config.yaml
train_examples: 26041
gain_aug_db: 10
input: "log_mel"
subsampling: 4
width: 192
max_grad_norm: 1.0
weight_decay: 0.4
Rows from block 9 of a small audio embedding model, named by matrix and row number. Rows with one number belong to one neuron. Each number is 200 + 40 x the weight over its row's rms, rounded and kept within 0 to 999. All counts start at 0. After the name is the row's rms in percent of the matrix's.
After each neuron's rows are labels from the 100 clips, of 14976, where the neuron reaches its highest value: "lies over" is the class under the peak. Only what is clearly more common there than usual is listed. The data: synthesised sound scenes: up to three everyday sounds over a background.
# fc1: first MLP up (model.blocks.9.ff1.fc1.weight, 384x192), inputs 0-95
# fc2: first MLP down (model.blocks.9.ff1.fc2.weight, 192x384, transposed), outputs 0-95

fc1.372,130,198,155,146,226,180,221,197,215,187,85,279,204,172,195,193,236,173,255,207,245,189,185,170,193,112,273,231,228,236,233,239,189,204,177,158,242,192,207,177,290,168,236,114,216,193,235,221,229,232,178,179,188,108,217,284,275,191,152,178,237,223,204,210,221,156,240,186,161,193,204,201,195,212,132,221,245,197,132,226,202,242,158,252,263,253,178,206,157,268,153,223,164,186,197,228,187
fc2.372,146,188,175,221,185,210,125,142,205,166,150,192,219,206,177,159,250,171,209,156,169,177,237,133,338,238,164,185,124,223,245,200,178,230,176,237,180,198,138,146,182,184,208,185,133,276,165,272,212,201,267,256,150,170,178,202,214,162,251,195,276,189,240,265,183,197,213,233,182,183,166,215,189,159,162,276,250,124,256,172,188,245,193,185,256,231,253,148,193,166,186,167,233,186,174,227,235
lies over: bird chirping

fc1.279,152,212,141,160,211,193,195,224,197,201,159,225,228,174,208,168,219,149,202,208,190,215,130,124,243,148,235,247,232,220,209,215,189,189,202,139,254,219,175,224,230,178,206,203,207,178,182,337,72,248,187,218,205,180,166,179,249,197,210,161,190,235,199,198,190,199,215,233,251,242,240,216,199,173,265,214,193,140,208,244,224,269,191,295,235,193,241,185,95,216,214,238,158,178,202,242,181
fc2.279,177,226,187,150,223,171,278,285,276,186,189,125,254,170,159,172,196,251,160,198,252,166,221,203,193,178,179,245,262,260,144,229,206,143,196,215,208,235,239,164,138,168,200,219,281,174,238,183,178,180,162,148,216,196,209,213,202,169,220,174,183,273,152,168,236,201,273,169,236,208,188,218,187,228,211,100,171,211,214,181,182,174,156,227,212,210,196,238,167,164,144,244,141,180,210,144,174
lies over: howling

fc1.116,110,247,177,126,233,166,187,204,197,213,100,223,208,212,252,198,261,196,244,207,206,230,194,123,246,204,240,185,184,218,274,200,214,249,143,172,223,174,161,228,222,133,202,158,236,183,170,284,139,253,160,169,159,160,145,292,213,233,141,203,160,170,203,219,184,200,183,214,147,225,244,168,149,169,289,198,254,150,168,194,208,252,243,230,240,217,202,258,180,225,182,182,160,183,291,242,190
fc2.116,103,109,170,263,249,191,190,114,251,161,219,148,185,153,223,215,193,138,244,177,136,150,219,192,205,182,209,157,222,200,163,161,157,154,188,215,183,129,196,234,223,252,147,208,124,253,202,206,190,185,210,186,256,206,185,199,214,179,251,244,249,228,156,239,164,271,269,226,145,228,133,232,249,261,154,236,149,252,148,238,201,185,259,168,147,247,184,189,209,188,251,151,228,219,177,175,206
lies over: mooing

fc1.373,166,199,116,123,258,191,190,252,226,167,169,206,155,243,268,160,282,187,249,201,263,226,177,152,283,176,208,255,157,229,254,151,154,207,223,159,239,197,167,224,211,146,243,177,195,218,247,289,157,215,260,249,228,179,191,234,223,181,262,190,203,217,225,182,220,206,249,201,208,185,214,203,190,198,242,158,329,166,266,186,184,231,187,362,233,197,195,252,162,217,102,163,188,144,239,240,201
fc2.373,181,179,166,148,199,143,235,231,235,221,175,145,245,178,135,154,195,237,184,158,195,189,179,167,175,232,167,259,277,256,126,273,259,154,164,176,267,284,202,125,110,181,209,240,204,197,142,201,190,198,153,195,238,186,177,218,245,177,212,165,199,236,210,231,261,226,210,246,185,218,165,159,180,187,212,163,159,149,248,115,197,144,157,207,192,271,192,176,155,127,180,171,179,245,156,152,225
lies over: howling

fc1.103,161,210,202,231,186,167,265,200,251,166,156,179,127,187,234,125,206,235,207,163,249,236,205,176,206,221,223,205,229,218,236,221,301,204,181,97,226,131,183,203,204,206,217,155,187,181,217,173,142,226,131,117,179,176,208,234,184,290,213,224,198,218,131,142,162,250,151,203,180,182,208,210,172,198,145,196,231,219,168,204,164,231,199,248,174,183,153,234,90,262,164,258,189,238,236,274,172
fc2.103,222,204,184,255,206,188,191,164,182,185,148,139,207,154,171,188,263,251,158,121,203,199,225,178,267,242,164,253,218,210,211,234,237,200,171,218,250,221,90,169,159,234,185,169,145,196,218,207,249,198,157,189,171,179,219,223,125,267,133,166,228,165,222,292,214,247,194,227,191,200,130,190,180,176,126,198,172,147,160,119,182,186,161,148,194,234,174,201,127,146,198,164,209,227,185,179,255
lies over: melody; doorbell

fc1.135,194,144,227,162,178,235,208,260,253,256,148,235,183,205,176,192,177,273,238,217,209,196,191,198,197,226,233,227,152,228,244,215,133,209,249,235,186,186,190,233,135,174,185,252,174,125,248,230,176,199,164,188,198,179,201,280,167,190,203,228,204,201,171,144,215,213,173,203,170,184,194,164,147,106,234,181,231,219,215,252,160,281,161,251,190,296,189,223,171,199,173,183,141,169,302,125,133
fc2.135,235,169,236,141,190,272,156,242,238,211,157,211,183,241,223,153,151,243,231,202,138,226,172,245,176,183,211,237,165,256,170,212,161,173,228,199,210,205,234,107,176,219,150,209,161,218,151,213,228,149,176,256,191,141,197,244,225,240,205,189,255,216,166,163,248,268,156,243,152,196,194,109,209,146,179,227,220,174,239,195,195,189,140,151,188,220,192,155,210,230,246,185,182,148,258,172,136
lies over: doorbell

fc1.331,187,213,236,182,188,65,184,201,189,179,180,198,169,221,212,296,225,262,222,162,223,199,254,174,234,232,199,262,269,230,254,216,229,289,140,212,250,97,147,267,225,212,196,188,228,125,179,202,171,217,194,156,198,178,221,172,221,188,225,243,262,157,193,222,261,134,172,198,194,223,233,243,87,92,182,241,195,189,223,212,229,197,149,215,256,302,234,157,186,228,174,256,191,170,246,212,183
fc2.331,200,276,178,185,191,159,223,308,177,220,189,207,230,237,195,158,205,289,198,197,242,227,249,220,226,258,160,248,201,210,197,180,218,185,247,225,182,204,181,209,197,181,216,147,193,207,226,258,110,236,177,217,131,177,194,225,195,160,185,236,211,178,237,252,118,161,143,240,214,143,200,190,230,220,158,188,256,205,152,161,210,259,147,137,257,215,168,268,180,161,134,265,168,124,197,181,251
lies over: frog croaking

fc1.313,109,214,169,167,268,135,220,143,162,175,123,220,162,160,242,147,221,224,236,246,240,177,185,174,231,174,250,169,197,264,236,249,153,243,208,177,248,161,181,237,189,132,267,165,288,192,175,210,148,274,275,180,184,149,211,222,193,232,176,242,235,140,226,198,165,155,259,186,130,173,237,263,211,193,153,224,222,189,127,183,192,247,209,170,244,181,197,213,215,286,172,254,135,166,270,211,227
fc2.313,115,141,156,104,199,212,144,135,185,156,171,170,218,253,177,191,215,199,229,215,240,156,215,220,218,217,220,174,182,184,211,187,155,218,196,202,194,224,208,164,171,194,215,228,149,265,210,205,187,225,243,198,196,144,154,234,211,214,175,123,191,188,207,197,229,185,234,206,132,210,219,145,249,185,232,302,214,188,305,204,206,208,164,193,289,179,189,118,220,282,295,155,217,236,202,192,157
lies over: doorbell

fc1.280,117,201,224,144,268,170,234,199,231,207,172,238,178,249,200,160,238,238,246,189,207,204,178,132,278,232,208,252,144,238,305,258,163,264,169,183,283,228,170,257,262,192,228,125,218,137,218,220,150,254,202,197,148,165,213,189,223,195,188,229,226,142,212,144,179,149,193,163,114,193,250,223,222,186,182,182,269,144,206,154,190,273,200,210,196,208,202,286,205,194,119,245,177,168,232,170,196
fc2.280,121,290,218,247,161,242,156,183,162,264,236,212,268,199,189,284,235,204,214,142,130,268,172,196,179,189,217,184,195,146,158,156,261,180,205,195,174,145,174,213,224,232,227,191,173,221,171,228,240,221,113,191,214,263,181,223,152,202,162,233,227,146,186,169,149,266,126,176,255,176,240,140,237,246,218,234,165,194,168,167,193,182,277,116,144,163,158,217,257,234,223,134,226,215,106,262,215
lies over: crying baby

fc1.97,114,165,198,149,279,133,229,171,201,242,172,270,208,220,213,211,195,241,254,266,219,169,165,145,259,192,206,192,207,167,237,236,199,257,145,111,249,161,124,234,183,230,231,217,221,139,183,257,121,258,176,181,183,112,246,235,249,158,141,197,168,176,213,197,175,221,250,152,155,231,240,193,127,171,230,189,198,230,167,232,211,252,210,239,250,217,205,209,174,220,178,260,141,190,224,234,191
fc2.97,102,209,166,245,206,240,225,188,220,169,256,187,228,193,123,176,182,236,195,246,238,191,256,220,218,143,134,225,227,208,249,234,202,172,145,185,198,174,163,234,231,181,238,238,211,224,238,207,185,238,203,185,222,221,189,327,201,154,166,197,219,198,155,291,262,209,239,187,238,211,239,161,258,240,153,193,206,162,184,116,168,243,185,182,165,300,207,224,183,194,256,219,277,129,191,143,199
lies over: frog croaking

fc1.159,213,249,150,142,232,193,202,251,266,213,136,178,242,219,188,177,203,137,189,233,211,185,159,141,227,164,219,233,268,247,232,238,207,204,175,162,263,226,181,200,176,167,200,231,212,215,228,270,66,212,206,216,201,197,165,173,242,190,211,157,204,238,168,207,234,189,236,225,288,237,254,170,200,217,232,142,214,140,249,239,187,207,150,270,259,186,214,182,107,195,183,220,164,166,194,200,149
fc2.159,268,186,149,157,207,234,278,251,261,196,214,193,242,180,120,176,192,199,165,232,212,188,193,171,178,174,210,240,259,249,181,195,194,121,179,151,223,271,250,184,191,184,251,270,252,253,210,212,144,218,207,201,272,209,189,238,263,157,189,151,195,285,191,186,246,199,193,191,232,250,227,166,246,215,241,144,191,179,229,219,150,187,185,241,214,220,244,191,158,139,165,226,164,179,200,178,139
lies over: howling

fc1.115,171,181,149,202,282,138,238,174,216,204,222,185,210,250,242,232,260,138,198,227,219,233,247,169,251,101,174,239,278,260,201,285,134,218,174,233,274,214,186,206,191,187,208,158,169,159,243,286,267,203,216,170,148,147,191,228,208,191,220,185,267,166,170,211,229,158,201,235,199,260,191,166,155,155,141,204,202,185,188,216,183,227,147,237,276,247,184,206,166,217,167,165,157,110,212,215,155
fc2.115,202,206,151,159,234,204,189,193,197,239,168,175,250,130,227,195,222,163,205,167,141,178,277,197,213,184,175,244,267,232,215,253,219,141,210,248,276,226,178,207,283,185,183,149,175,229,179,174,164,219,200,171,185,199,160,185,233,143,177,246,236,147,193,170,163,199,173,238,145,155,158,219,298,225,189,253,137,198,191,168,126,225,152,151,166,210,231,240,253,126,221,144,166,145,148,203,184
lies over: crying baby

fc1.320,142,263,215,218,167,277,204,213,154,203,201,227,193,222,189,221,194,264,209,155,233,214,165,158,145,202,218,165,252,236,248,212,212,246,123,83,289,169,157,221,112,186,227,194,176,242,208,246,188,239,159,186,162,163,209,314,182,263,151,230,208,165,236,206,140,252,192,242,182,192,195,199,46,155,218,172,229,152,187,213,220,195,258,191,183,214,228,202,108,218,179,230,183,222,230,193,199
fc2.320,180,237,191,247,164,235,146,259,179,213,190,158,190,158,147,189,210,189,127,199,244,158,275,185,166,269,106,214,178,234,142,224,260,222,148,194,219,232,155,176,194,166,257,186,210,174,174,125,187,241,192,200,196,223,196,243,105,194,236,179,213,183,197,214,156,131,170,176,256,163,247,203,233,158,176,190,166,169,154,196,214,224,188,144,160,253,181,219,177,177,252,231,173,291,131,147,281
lies over: melody; howling

fc1.223,140,219,234,156,271,155,212,147,207,220,123,216,189,206,220,181,245,163,220,170,196,165,135,112,269,119,255,227,236,227,231,259,172,251,200,216,218,215,171,206,186,215,247,183,212,148,196,259,274,238,206,268,203,176,216,181,192,158,284,138,201,136,246,156,174,149,227,182,230,162,216,221,165,156,149,168,251,181,191,196,160,219,219,283,188,173,163,220,163,230,179,175,166,165,220,222,187
fc2.223,162,205,142,180,181,223,180,150,183,225,172,177,265,184,204,166,194,151,221,233,247,186,322,195,209,200,149,236,225,206,169,253,226,166,201,268,310,211,241,174,159,149,263,173,153,201,188,220,227,217,236,142,190,220,227,243,170,198,116,211,257,189,216,260,193,207,184,234,120,142,179,169,239,217,160,237,118,156,246,193,160,131,207,214,253,191,168,219,241,189,248,144,184,163,126,221,206
lies over: meowing

fc1.255,176,157,200,122,270,164,221,107,240,163,114,193,203,186,175,215,215,128,228,167,195,159,181,172,256,147,267,251,212,224,201,226,191,210,213,232,270,216,210,162,189,204,250,208,198,118,199,211,275,239,201,212,238,172,235,166,181,194,220,153,199,230,246,145,242,151,220,188,209,169,200,208,203,199,157,202,252,168,194,200,156,188,206,237,234,186,196,194,197,226,193,179,210,134,222,257,156
fc2.255,194,201,145,167,242,165,195,141,198,177,189,160,263,180,276,200,236,185,192,185,185,184,218,182,237,213,165,218,255,202,173,272,159,210,218,276,266,180,179,120,164,198,191,136,136,230,203,253,234,204,259,185,180,157,222,185,218,154,131,196,284,181,224,228,190,211,248,280,140,174,133,198,229,207,145,246,134,151,263,211,159,105,202,187,266,187,175,159,235,190,258,126,190,167,150,216,235
lies over: meowing

fc1.231,179,140,252,164,174,195,202,234,194,220,152,225,162,215,168,194,177,274,243,257,211,197,208,192,224,222,248,220,164,239,283,236,139,203,215,241,217,170,178,237,148,204,202,200,185,112,267,256,185,208,148,222,213,176,180,247,180,191,187,232,212,212,195,164,227,193,208,235,160,196,203,163,100,94,229,203,232,204,135,271,206,258,135,261,216,297,191,199,168,228,180,184,133,178,310,154,137
fc2.231,187,194,240,160,215,269,161,260,198,206,186,199,191,231,207,150,158,232,197,181,138,249,207,254,180,159,216,236,180,251,162,196,148,177,257,245,209,217,254,127,212,189,156,189,181,226,181,166,243,118,177,217,213,203,182,235,231,263,192,250,253,223,167,151,174,246,135,239,165,166,217,123,231,168,151,230,248,233,193,173,197,197,126,120,170,210,210,220,264,199,215,196,193,125,254,187,120
lies over: doorbell

fc1.314,154,252,181,220,175,167,228,197,154,179,168,229,125,216,230,114,220,225,217,183,227,152,186,156,167,233,221,213,186,249,221,163,230,223,205,130,305,151,104,225,151,126,208,181,151,230,165,201,196,230,224,161,170,172,264,258,195,263,191,175,217,138,200,229,137,241,242,195,207,178,189,191,129,173,198,184,212,175,148,191,239,198,238,180,191,253,184,187,116,227,156,277,156,259,220,282,205
fc2.314,190,196,195,205,221,192,194,241,177,244,227,136,181,248,200,132,250,182,157,146,229,186,215,209,229,209,117,224,181,246,160,220,254,245,181,161,268,209,132,202,188,161,181,241,192,177,203,154,181,270,138,193,211,200,141,194,98,226,286,179,148,177,190,215,142,173,223,237,243,191,207,239,175,187,226,220,183,228,180,144,218,220,145,167,197,252,219,260,147,176,206,220,203,237,182,124,260
lies over: melody; howling

fc1.90,151,198,221,151,249,76,183,139,200,152,161,187,196,165,245,226,254,246,182,197,223,123,242,190,292,237,195,261,247,258,228,235,266,240,124,197,245,141,98,268,252,221,197,150,263,158,203,165,181,197,222,180,156,177,225,196,213,168,176,175,263,191,199,234,252,130,233,220,129,182,247,235,193,153,198,294,189,205,217,196,202,201,135,210,267,236,195,178,218,275,169,282,179,240,280,194,207
fc2.90,188,261,199,164,229,97,231,246,173,237,219,158,235,212,185,179,237,249,141,158,274,183,201,243,171,225,122,250,228,225,131,225,178,232,251,228,220,224,125,239,191,220,247,150,232,181,209,202,184,201,140,181,200,221,144,159,150,182,234,140,141,190,255,219,93,176,220,259,204,237,199,299,230,211,205,196,186,252,133,126,182,242,162,154,190,239,195,271,208,180,141,214,195,217,205,116,235
lies over: crying baby

fc1.105,096,216,269,132,232,158,269,248,199,275,146,271,154,215,235,204,255,197,183,241,230,202,149,128,219,150,250,201,247,193,231,189,212,247,229,144,279,238,174,276,243,178,289,155,223,216,195,206,179,220,185,165,186,177,210,171,179,225,198,205,184,146,223,88,171,163,188,220,206,204,244,217,176,216,186,193,209,179,183,223,185,287,182,240,200,244,156,294,97,256,125,182,169,232,207,220,236
fc2.105,079,154,189,184,213,174,172,150,238,235,264,167,253,165,165,174,173,139,180,299,160,155,202,244,215,203,218,160,214,243,74,263,187,175,156,197,243,186,189,123,161,236,163,188,206,215,137,194,204,185,223,221,288,213,198,210,227,157,237,153,209,245,161,212,234,322,271,141,175,250,244,172,236,203,255,196,190,207,202,153,213,127,193,200,218,202,258,208,223,173,252,136,173,240,136,185,212
lies over: howling

fc1.349,130,202,188,233,161,105,208,187,197,234,182,309,192,263,239,209,233,258,221,197,247,185,218,201,238,217,121,207,218,203,207,168,258,278,160,142,241,169,155,180,204,207,226,213,187,165,132,241,143,237,178,174,189,187,240,253,229,201,181,199,192,141,213,224,174,161,180,159,210,227,213,244,118,106,215,200,208,205,250,200,165,199,182,206,221,221,202,188,149,227,182,249,183,193,194,196,217
fc2.349,138,202,184,187,206,258,178,204,234,238,241,240,178,242,180,200,180,276,200,261,295,197,174,219,222,232,163,218,239,190,259,277,150,225,190,192,183,189,129,189,212,232,209,125,252,170,251,220,273,243,224,234,201,145,263,222,191,156,232,174,234,193,157,146,187,199,198,160,223,125,136,219,206,181,135,161,239,209,207,212,131,299,117,215,136,196,152,221,212,196,214,246,229,121,244,179,159
lies over: frog croaking

fc1.173,127,219,246,133,241,79,187,185,244,193,180,207,198,230,208,246,259,147,208,229,176,173,194,148,204,112,225,197,192,187,186,209,236,217,202,139,151,187,209,187,143,244,140,150,270,179,168,295,215,171,199,215,189,174,175,172,234,213,209,213,192,218,248,173,268,240,170,225,133,301,262,216,161,233,241,238,211,195,217,206,118,208,167,236,218,178,144,225,83,261,136,190,210,268,193,273,243
fc2.173,159,193,195,219,240,274,190,261,134,192,192,263,220,190,175,189,150,227,153,153,202,128,173,230,162,179,158,246,251,277,234,207,188,182,204,180,238,239,258,206,222,260,240,204,200,259,176,180,179,226,223,219,211,229,131,163,237,189,148,253,167,186,226,232,185,150,174,268,179,197,206,180,219,264,182,282,210,216,204,204,183,239,150,174,171,186,223,173,300,236,257,203,287,143,218,137,144
lies over: mooing

fc1.326,109,197,205,139,181,156,224,201,116,245,163,269,124,187,200,186,215,254,227,184,165,171,189,178,224,243,209,255,197,234,253,243,231,202,222,160,235,205,188,245,238,209,214,263,219,157,183,224,169,212,152,222,206,149,222,160,280,230,192,177,113,147,238,140,197,206,193,168,124,195,219,290,142,142,240,225,207,128,201,211,222,258,182,243,242,177,160,180,178,247,171,292,183,181,238,220,181
fc2.326,121,235,215,245,190,168,108,198,263,134,216,166,214,162,187,183,202,172,218,159,167,157,196,236,204,179,279,218,208,258,228,249,179,165,237,253,180,240,230,115,173,184,138,147,233,264,151,232,246,140,190,203,216,213,279,222,203,154,166,206,188,216,182,227,274,263,203,193,176,138,228,160,131,209,101,158,147,139,216,222,205,133,195,198,161,183,207,193,228,150,196,156,194,125,183,273,242
lies over: beeping

fc1.3,085,244,189,162,242,199,189,207,248,189,142,205,269,220,225,236,262,171,229,203,186,132,201,146,283,206,187,249,125,187,237,253,169,264,189,218,199,150,140,216,209,175,192,176,236,141,207,211,175,172,252,199,184,140,122,244,183,212,168,199,223,171,196,165,191,227,215,225,181,174,182,212,131,167,223,220,252,177,150,200,221,215,185,260,168,221,171,263,175,201,130,214,117,137,211,245,205
fc2.3,083,189,237,184,208,217,231,119,192,228,235,244,244,163,217,231,183,127,173,202,171,154,256,192,240,320,183,119,213,133,242,238,227,202,174,252,143,154,190,198,192,240,215,156,185,215,189,270,254,213,141,149,144,235,228,254,148,193,163,262,176,118,177,193,171,255,175,175,130,150,139,207,150,223,210,260,139,130,192,200,251,260,217,169,181,248,211,214,256,142,223,95,192,188,201,206,266
lies over: mooing

fc1.200,135,210,258,165,174,175,197,110,135,241,200,193,224,208,214,255,223,212,211,178,175,137,180,199,220,267,245,198,244,194,227,229,231,278,162,208,254,193,161,226,196,240,180,143,234,180,168,255,191,233,120,155,166,150,181,250,243,205,175,185,137,71,179,189,208,218,190,238,139,190,207,217,76,93,235,245,192,177,212,207,145,263,195,224,227,262,207,229,219,218,169,179,138,234,195,254,212
fc2.200,129,177,149,220,196,208,247,189,154,157,276,197,211,199,191,216,222,149,176,130,197,199,279,135,263,249,157,106,224,160,239,245,157,166,118,237,193,172,148,238,210,283,221,203,205,239,211,219,190,239,185,203,166,238,223,283,194,204,115,194,204,129,220,298,197,206,188,142,187,190,171,192,221,219,168,232,182,133,215,192,243,265,174,136,250,200,227,186,195,206,277,148,263,215,202,213,235
lies over: laughter

fc1.110,162,177,231,162,267,164,201,171,176,222,168,215,186,242,190,244,238,187,203,175,192,201,144,172,239,112,224,254,230,238,186,261,213,239,237,208,259,217,166,195,176,239,230,165,194,112,204,219,302,236,227,199,218,177,230,189,161,146,267,165,184,172,248,149,179,142,191,187,266,204,193,248,147,180,165,170,214,186,200,186,141,184,223,247,192,174,153,230,198,225,178,191,203,145,207,193,184
fc2.110,200,219,195,146,198,246,217,140,171,241,164,173,266,148,202,173,197,147,218,188,247,207,331,161,241,201,124,239,227,223,223,272,240,158,180,280,304,174,229,221,228,212,235,162,159,181,259,197,214,211,199,169,123,222,195,240,173,177,130,275,240,142,220,233,171,190,171,233,144,160,142,195,208,217,195,255,133,178,220,179,157,175,219,175,214,213,126,259,201,186,231,149,200,190,179,168,224
lies over: meowing

fc1.15,173,195,147,227,280,153,243,177,243,195,207,181,232,242,240,247,255,145,199,240,219,244,243,146,258,102,176,247,266,234,201,286,140,232,166,221,270,193,170,227,182,213,194,156,194,170,244,310,240,209,233,182,135,170,190,226,223,203,220,203,265,181,136,213,229,173,194,233,192,244,183,160,143,188,136,184,225,166,214,216,173,226,152,219,292,252,175,218,139,208,167,165,151,116,224,205,163
fc2.15,201,209,149,180,216,226,180,191,193,242,163,189,238,132,226,167,207,165,202,182,166,175,261,222,190,175,187,242,258,223,219,244,228,132,221,233,273,227,192,197,296,173,199,162,178,236,195,179,161,218,204,179,199,222,149,186,227,143,179,242,220,163,198,169,159,210,176,237,165,152,178,227,305,225,190,243,145,209,188,159,116,228,158,160,147,195,232,231,260,134,227,167,178,141,136,204,173
lies over: crying baby

fc1.73,195,293,222,231,131,93,196,198,130,158,172,201,201,201,207,225,204,255,214,196,202,227,199,170,175,224,197,222,223,187,212,136,135,325,214,206,241,205,145,213,240,197,241,144,220,248,141,205,226,218,148,154,135,216,147,213,222,238,167,195,190,158,236,223,162,188,194,255,173,215,275,246,167,93,197,255,171,200,193,159,206,202,218,223,177,216,184,179,202,178,226,169,194,159,157,271,204
fc2.73,235,287,202,281,161,180,178,237,180,117,204,177,223,190,257,225,167,243,165,257,150,234,221,222,204,208,194,197,169,216,191,190,156,257,246,230,151,217,217,162,174,170,200,130,200,238,192,236,198,187,261,214,145,272,199,177,173,185,193,182,274,266,228,219,189,165,210,211,197,168,261,173,252,192,145,192,191,230,167,209,146,223,165,197,190,153,178,210,246,129,255,237,185,177,142,266,226
lies over: laughter

fc1.186,211,223,169,222,193,112,197,193,139,237,208,232,181,244,217,295,217,281,197,185,266,148,225,213,190,250,171,192,273,192,182,221,269,298,192,179,183,159,151,197,256,226,222,169,263,143,156,192,178,260,149,161,132,188,219,178,233,148,180,246,232,120,184,180,173,122,150,222,161,202,207,255,170,183,226,252,180,199,197,182,197,221,120,169,220,243,222,188,258,204,183,278,210,175,202,209,195
fc2.186,241,198,150,164,194,219,228,303,227,224,182,238,191,232,195,139,223,264,243,195,222,229,225,213,244,227,215,226,241,219,226,175,213,180,231,194,211,160,207,211,216,178,198,218,205,213,207,234,60,233,177,228,116,131,198,260,169,158,200,267,204,137,162,236,167,150,154,154,258,216,162,179,225,232,232,207,248,166,219,176,238,256,196,151,245,209,194,251,175,162,125,267,171,124,222,223,205
lies over: frog croaking

fc1.114,153,181,239,184,247,121,219,165,212,258,164,225,172,228,237,197,224,229,257,214,215,254,185,158,215,212,222,132,206,159,216,224,238,209,235,83,175,186,144,213,198,162,240,164,256,182,138,227,159,263,175,130,188,130,179,236,207,181,201,225,191,174,193,162,139,217,190,193,145,234,205,212,153,193,213,200,198,224,159,174,198,261,221,247,210,259,165,260,175,224,137,217,125,200,249,263,206
fc2.114,139,148,210,171,156,205,269,226,255,212,217,197,202,293,193,191,218,215,234,220,281,181,238,266,197,220,184,216,216,200,146,209,213,187,185,195,156,177,225,191,209,188,284,289,227,190,176,190,121,231,128,217,167,173,187,263,151,173,188,263,188,175,208,185,167,119,175,133,265,254,232,234,240,226,319,204,227,181,219,163,269,225,278,154,225,184,223,226,175,190,151,239,217,209,190,208,232
lies over: frog croaking

fc1.321,090,137,217,179,246,156,277,147,211,249,129,232,150,222,251,172,201,218,231,244,257,201,209,159,206,182,228,236,235,236,234,221,175,223,178,165,232,170,157,266,143,135,212,197,241,159,194,250,189,259,176,156,171,140,199,240,223,211,230,170,158,167,194,172,181,218,195,183,124,195,248,223,181,149,193,225,206,207,218,217,140,291,198,245,221,288,188,220,139,261,152,207,133,207,282,193,232
fc2.321,070,176,166,267,307,170,235,107,214,198,219,187,263,177,213,240,247,151,182,178,168,270,201,265,236,129,151,256,294,170,179,228,172,204,197,207,212,183,191,146,193,250,201,172,209,166,184,189,307,171,227,180,230,173,280,187,213,222,182,201,257,265,155,184,237,199,248,195,169,209,201,218,176,248,161,203,159,205,181,187,184,149,194,203,165,186,199,179,218,146,249,189,185,192,174,196,213
lies over: doorbell

fc1.304,201,168,160,215,212,112,173,216,127,226,193,212,208,174,175,153,191,238,178,197,204,139,170,210,190,223,233,166,235,254,204,258,177,217,158,209,176,202,150,209,228,195,209,225,336,170,139,188,222,206,166,231,250,134,226,175,286,187,205,164,203,177,207,167,131,260,210,189,166,140,196,288,148,173,159,155,174,162,107,175,159,224,200,207,187,201,160,202,194,189,229,206,203,141,200,232,250
fc2.304,250,148,218,231,199,215,131,219,241,212,215,246,201,179,135,171,172,193,216,206,182,156,157,260,141,207,197,191,138,266,202,275,214,170,168,205,190,245,223,146,180,177,179,222,266,147,117,237,251,148,199,239,287,188,284,155,229,151,261,175,164,240,223,173,203,221,200,177,231,150,223,236,159,201,161,138,176,171,230,186,151,164,179,195,131,213,171,149,231,160,181,184,221,166,141,216,231
lies over: beeping

fc1.357,074,196,181,161,252,158,229,173,227,209,176,201,198,218,217,195,195,214,260,213,221,143,240,151,208,163,260,216,161,233,210,230,173,232,198,255,255,139,187,248,227,141,261,176,231,120,245,262,158,207,177,171,205,89,222,324,243,195,110,214,186,196,154,195,213,176,270,181,173,253,195,180,172,183,180,204,162,222,156,199,207,226,227,248,258,266,175,233,223,244,128,192,150,188,249,240,176
fc2.357,065,230,237,261,235,210,211,232,210,198,243,162,201,225,148,220,239,267,145,176,192,193,200,207,197,335,171,198,218,193,115,165,233,147,225,227,93,254,227,190,212,215,128,197,180,202,168,159,172,147,172,265,252,310,222,126,171,160,255,222,231,238,232,237,165,194,161,224,235,161,178,189,223,195,236,216,180,202,186,149,218,161,166,163,139,156,202,204,227,166,162,145,226,238,134,211,234
lies over: bird chirping